config.yaml
crop_scale_min: 0.8
horizontal_flip: false
translate: 0.12
encoder_mlp_ratio: 4
encoder_fused_qkv: true
encoder_shared_expert: false
encoder_patch_size: [4, 4]
encoder_width: 160
encoder_positions: "conv"
loss: "mse"
lr_schedule: "step"
Rows from block 2 of the encoder of a small image VAE, named by matrix and row number. Rows with one number belong to one neuron. Each number is 500 + 50 x the weight over its row's rms, rounded and kept within 0 to 999. All counts start at 0. Numbers have three digits each. After the name is the row's rms in percent of the matrix's.
After each neuron's rows are labels from the 100 images, of 14976, where the neuron reaches its highest value: "strongest on" is what is common among them; "place" is the part of the image that holds the peak. Only what is clearly more common there than usual is listed. The data: rendered scenes of toy objects such as cars, trees, mugs and chairs.
# fc1: MLP up (encoder.blocks.2.mlp.fc1.weight, 640x160), inputs 0-159
# fc2: MLP down (encoder.blocks.2.mlp.fc2.weight, 160x640, transposed), outputs 0-159

fc1.154 085:499451513574599587488472554512489557409445473521548468525474560537421459469449446461508455533523425560397588517557526491456475635503510517535610540506565559414483451523440522441572497485509502538444508475542398477458515470485595526501552534362502419521498475533516549580391506553474479491537525513549484469503545481528414469544537490579535501451537574522508574515384482485454620516499524486452474462485467527466516501513430478400529519563485466584467508481394427473490549437505465
fc2.154 093:512486496575470462574514484600519503523430486416448497526531501586471543515532570372441419501465429505548463440486533561517530415466475511537524540508468514522496591522517492497443558564422452422453535468478543506463441496559507479507555490466468495511626522484425466523450588452419581468439513492548424539432491444564430560541450504527532476491472568567515549477524397528451544450420515510495587641434438590451546579579541534582556514510521470568428515503495522511421472449512501
strongest on: blue object; its colour: blue
place: middle left; centre

fc1.47 092:551491497411460521557509505486617509457491485511468511632550477494568530503568543454509404519429418527485483509480507515487537536562506477553461490517534528520531472510651477539571573510466567471483516542402465468482476520504484538525485565530468471438394467445550489496454448451484586542558557474503499518530455484539523565585596507507483624534464494454638464541469494457504451478643410601550487511466517563368468519485452488498474481559552464448433440516577451496511461523571548
fc2.47 078:537477540457532564504562434465436426577458486572486550513513409462452466469504524460534519517572512473406492523470505475436483475374510492448481481488453481506423500541492554456528457432523498613458613439495413478594460461521569444480526505455545508501459531558558528529552382398522423540568414533511501563497533443467498417469448494479381517461489561448434468425570423419538468444451517540438463540569461397490474533472569506504463611441521517479428560466468486565467511514490482
strongest on: blue object
place: centre; middle left

fc1.361 130:513467574515522488440396487559523532491575551558403483414500491495609496549475554599540482495545542547454580469451565465450557533524507486412454474584429462491454484460544562562531544544482414497468519519447502525510462473534538411447591459492532490504504511357535472636378520407461536490551515465477490554432523517544468448501509493550521469537461492500414558566367507512473518507485548437474489478496455462395557506521472533513607379507483468598536486504540479521485511524543536
fc2.361 107:542545501486480475439526571469447439462560555377529467574595494521450474456429518552573566558521535477441533509499528515553448409410563452506542486414525503470433509474589580487521580452428438498469498476578463522541554566526436477448473515393525608609552446504599510508541462613519502473485591552490551539511459484448517425441541546515540524486447542523507531431511506485468489566531495495440458509495537419440532466505550408554474472640494489480476530390451476481505523467437490
strongest on: yellow object
place: middle left; centre

fc1.215 232:571538571495466515468491516544585568448485465514492479496421486505485448567502451456536389513495560458500477562497462493545457590465595476580569471524454563445405511541574475571532496579576546523600477439547504480464529571520386498522480474521530557539469385471507383542478437498546556452390481476431522498513462570520476562424600474548526510452469552444412545521447527469458433448538500498527467529497474533441554592518460504413488440559484494551436491494449483609529529432557550
fc2.215 288:527531534529596476485488475544484533566510495455496481530534454587531532454451525527482496557487445360513449498508498500443427435531490551475545548482511508458440536488623536632425511513481600510441522423517515529536480504530486429433587528453445534525431403476541524589478469497500545487488446536483501567484500435520615508540538456471440431468498513530522486502520502463471506451518403434472493540626485391435488429498494497479590590534575622509421571445488497577515397570492549
strongest on: barrel; largest object: barrel
place: middle left

fc1.340 127:465551504572426536601445492451512488491499484471497469501439504481438558397497488631479403438471517543480430521569520523489411523495560555506523510416402519436531635437483414533487533489534416461539535486531573484462414495493441535533393437556466500519546462533502465499429368565537438532459523498556486519489484439439543531464479497461520407445502539564439495550521511479539528522434327533504474553548462517416495445505458486539448523466438414518442517522552485472513513490543425
fc2.340 108:503452591489529589571469499512476531541544600514488497507512529419483510610435498485540560545387549554466508468496490504542553500554470448543499472402547462571477529468499494567495562532573472442495508548485546483594454501626469463517496465464540476430507565387502537504539367424541506496456546510443439369460573572472489450558552533543479533539513494511420540535434519452382487517462501571530503489545472539572506551523441578493572384455519425474525437459487512528423533460435493
strongest on: purple object
place: middle right

fc1.367 051:450523512523517517559456573462507529519538524370518521403491459457428460494497478506507500512512557567484575486426449534433417437557491464499493491477609554438589499609396602447436490493478462456358447554555509503537547577548434442598444488517467459518542561483522536501572482511478517388513481470429505414556515590503441583526477538542508479563532548375458460505515501517465540457487473505450516447492500497502519608475543532563486525504485446519378480458452410518516555459509528
fc2.367 064:492443497481452463531470409511492497504488486473568474555499469474624490485490537382526511578549444507506474450431433530474569444557473488453489495492523494589454451471513509503507498517591430508514484489543512496526484498457545518505478517574440408616573587537526590450446461509540514459466517420592501512559468514535367507482516449483458520566440473548500576513464459482515492495504562526488552450426554496379539463593507548433404540610370537484452502544546577532373569563512529
strongest on: purple object
place: centre

fc1.365 069:464520492499571524509534484530531482538547525516513553534507495429534497560550539566460552497464537485476511476420532560429432685453513468540517468413569485436434467386489409531626445446484512522532510476449468546569572557423462476479508485565540486479456498529564463514460514523484377604483562516501463504527364501506519574502479549630412472508458436551551551502512458481462441607494410473527550447587533564543535507510442460448542490513490470540490501546479433536519505488591491
fc2.365 082:482471410555400561494536536504553444521462393538491506492501534568459520544400483515589536523524535483504416481542512528599526526450519490502493568500507492412532535573496559480477586485510467503471504505480534502490337524484509556509510454457508489518547516529487504493413619553600450505438492436476490481451459520505547510432592508482484519462529516507530451499528476548513466531459537439528520511488475546643515636453433423443523539450556518416647485551446500447553402379476460
strongest on: blue object
place: middle left; centre

fc1.619 073:549456533489578472482528470526405486527577644553501481447453474454483540505478634411489436465489528483463542368504555504484537568463515389561518488454524518528482450498529573459519535499529464487540400635416425566462543504501417498443453458468501535440532518535635553443436527492528448477444518541476456534430482488488533437542432497629463474564493385551493489555487500543498517581503499484506486474483524351527448499468546526524489488602485528496462512473535533493522530464503453
fc2.619 082:498471589597448464490587514550533475528444502485532514521505518454515594529573533473552564539494562526479451531476451575541516521573494410569504548452522438533521507560530537445478507395538454581486639422519514548473516481484518533585585461511471481501564591413512563596489497469542443476463549532531528484511483403433384476562464534475450482556400495482482467568551483464438517445509529500518548459580460553515616590550481483598454550497493576554504365504476545470457502470479469
strongest on: green object
place: centre; middle left

fc1.328 049:576400511582479455420495433563511469500513612501478455551514549486401455508568473564430391440448525502509494482492484494474480426489419472462480506421490471520576496504518538437520463594466473521504473468395457439540468412456554503467457469611454486547508623447514586491535481479452458477465432544422457470483527570493533516498522525663472525501506439660536485482488485540472543578454462426531506540526535513571486502441562496452498511426501401473446492445524433487437496530476544
fc2.328 062:459504531525398549493472413604469421464445510486426422542539503612475461409436508478511494530545477440520536545500501467482504528530421483547419417449529491485523498480489432401478426428520482500489516520513479534553357434539509504489457482488531467551540500435516503477560481470555527564576528485591446586530541409518508523618512487519597555485483539563464517581602505481487525460430450489505434523520517427466553561436521491429483647519417546483485506480579460499488450392545479
strongest on: yellow object
place: centre

fc1.471 110:559475482471510553463426477512426481485456457517516479457501437569474394425515417521581381437500473481496500471449493530544541403415523537440536473583414538486476396421608554414499497500452477567541567444442546538520492499503495468463426510498509406603419493493466369563461382479520504550483474486478594555549539514434530503537586446499452506506476480476429502533477520528402439550522531418557509445514507500508451537571514484440515469542519534497593559478456519429485545545517576
fc2.471 102:542497505468512534504477560591512456509479449465557451569377585530464505478513492485547412491503467583437504488476538571588590582477603503459433423533525498486497514548519498412537429535567532416519458543572427433550510521531519478598454545519559525522495546589527541481566528472442485502492473419440465515426519369580466565528519514511518480474486528457439529480498475434557520489488507580510601549491514564459539556513514596447537499527422459464516431555565655437463550477447526
strongest on: yellow object
place: middle left

fc1.412 060:495526561433507480508530536461587493565485464567460348528522432558440473483440505428478485463429560484458474539454430482615554511533504494503488467509456509498522501487599502454569531384327428515465534560504461444542470453466447501440520478478475456527487548468522480502470474525550547462520475405580468563569527423512536519495520487496415531509551508510457428478561552503386533444571490460538496480486504461432466587576532472471436471486509629459559607473535447520414591485515459
fc2.412 068:404455541457592489502487449455435514514651533492468460506529496503510565476503517491509522550466529548508468481454489417517411575484469513466426494458512507515385487575493492490493415440509464552442434515490446460465457452526576501474592523500572654414457486436526520535479433493553462549505448552473511508492583526480495438540406432462447482528533468517505544517458440493470506481536430520441594516524468459512505391431440570423568491595527514512485526489519461503425442604660538
strongest on: yellow object; orange object; its colour: yellow
place: middle left

fc1.219 063:541599540466540525501548536524512423457585623470468489451549466455538577488473432528513447503526479526485524511452405547441546535628508474587467639425549498425486492524507546491460469487496456448514528528510502565563524516520439444535420449449497531427436382471481556519582367545482474540475572495470538498478457483509433533467467511474537492526420494575503460485517466556474420534446433537481545518510533468561493429516628395483652479515472511583521491440472510478450495534508540
fc2.219 085:537482515473483546464415486463493507475497489478527539493618449518568461581501536524441479476490510492520579496439661487576522543497517412575562362495562500540544442490448424511567473585503515484508497443536458529514494570544436388513474499480657558581550476380521497496441540510562416518491556529469451529501450523535497574528475553540527488458496525567531456553582410526553589582501550512546504512580470505507510533517587563429422492526499533475507447523505487409542575529526515
strongest on: purple object; its colour: purple
place: middle right; centre

fc1.254 062:457406520467513608506465476530517495479548571530554544532547500465525488492432552595604450505500575440500451503504496420462479496658452435515423548510496475477530575596494415500482522508444449546411487496440484469467493541458494515546436508481491413444498465493524535532432541568416590448542559550504570491534462654524448479483540461437516500572542486423581488501435465555484449538459531521475456447630519531459508473540491565562527523518551433510450472498444441425534398517552446
fc2.254 081:600534461568561533473533552587509515542354509487523612422557486482492489441480484523400481476460556500502554457445493429480610401489491519526507560454494548553495511431615586505522492458524547480578532493462500450460456434440495518459613527530563508558523531499537429480526465422463483557456588413509510516412485535405431501514499577538607503502517511493485494444511487459421583489595560495477525556449576568587503574514479424498471538528553519446454469479451536493420521479477491
strongest on: blue object
place: middle left

fc1.565 087:516538427470524457472531556534427537552396559444497491521572501492489464499587502468532433513479531510543466476512573507525453461482457510539495551540403486579523504379598532443485518419453441457564495467494576413418494485441447567471617449540506457519453477587466484473523438424577504610498456505506522534490369533519589516498536470473456407446424468478520552463463554439447461515470503383537476472518448568555532538502504526485472479503495411376490458466406574527577514463459496
fc2.565 086:500475519532493498502555491562515542369471534492555411495313609533404506573527504542510456572436495578527487529512473561547561509491478494585460456479486517493484556464559485415514471608560570470555552451500470477516583461472523541606448487496505551471464545466553544472558467556496514474479423522503512511580538482568456491539481581508610526499545404494511505461534571526486494486577578578444477543534557477411497510508547525470382530560515467578502550497483522459620518478551439
strongest on: yellow object
place: middle right; centre

fc1.45 059:481528565592495472438554550489482370559522480501431506559500434481526444543544488564442452396398581392470520520465522565459445515513442523513473456491444427439480592489585470461496428504418435472494489583465500562541511430530470469503552522522528505517564413564440539529498530414422549514576447507438467464443610429552451603531557577429465487445526570504566460556479470527436479412484534425521481490431587439447465556482542513477465525515498434501472540514469545523462446474507513
fc2.45 070:472463492409627461551526568515464566502575618395481496543518481427474532427513584478538437559514524532403382444491468510449520498501506546554570562472550502563526526459506421491550541564434556554539447527547530531481476463530558456451515458494515627495446543460502569559506459475534532530548512480535459509490482580549540538516450448554443478504497446523497531441514592440506450603458521572560545572606490535496489404457446571487440546533552539493602538508466540456558551486494587
strongest on: yellow object
place: middle right

fc1.7 052:515568444405628469531546525534505620515414512420517446502452451451490486531449559527493548556390545484434516459435502508470541457463463551510474562504508450587433383573479544496472401472492521466519520499449506503597519537455474476495540491425500507457488484481510496458601594492601440451596541518582453387465391485509553494483470559532442478507465473552519521487586477396458439468462483478496524439555447510497486437438573494546513478502523545440469489478462411417454513483402523
fc2.7 070:458532455477388531487542500445511473486491527540451443606526466529516405533581461505503549472538498536472391568473490587432420612504477529370501496512498498478458567507513486542449598506612523503445417534455496525546475504545535475596519517515489472545503510577522566547438497463513521449432551530470484511480517603514472515509466414498404526511496384549529395503493490633490568535528476534440509420620482433450430516585469554601541501446554520544490533491462502473556474542490523
strongest on: yellow object
place: middle left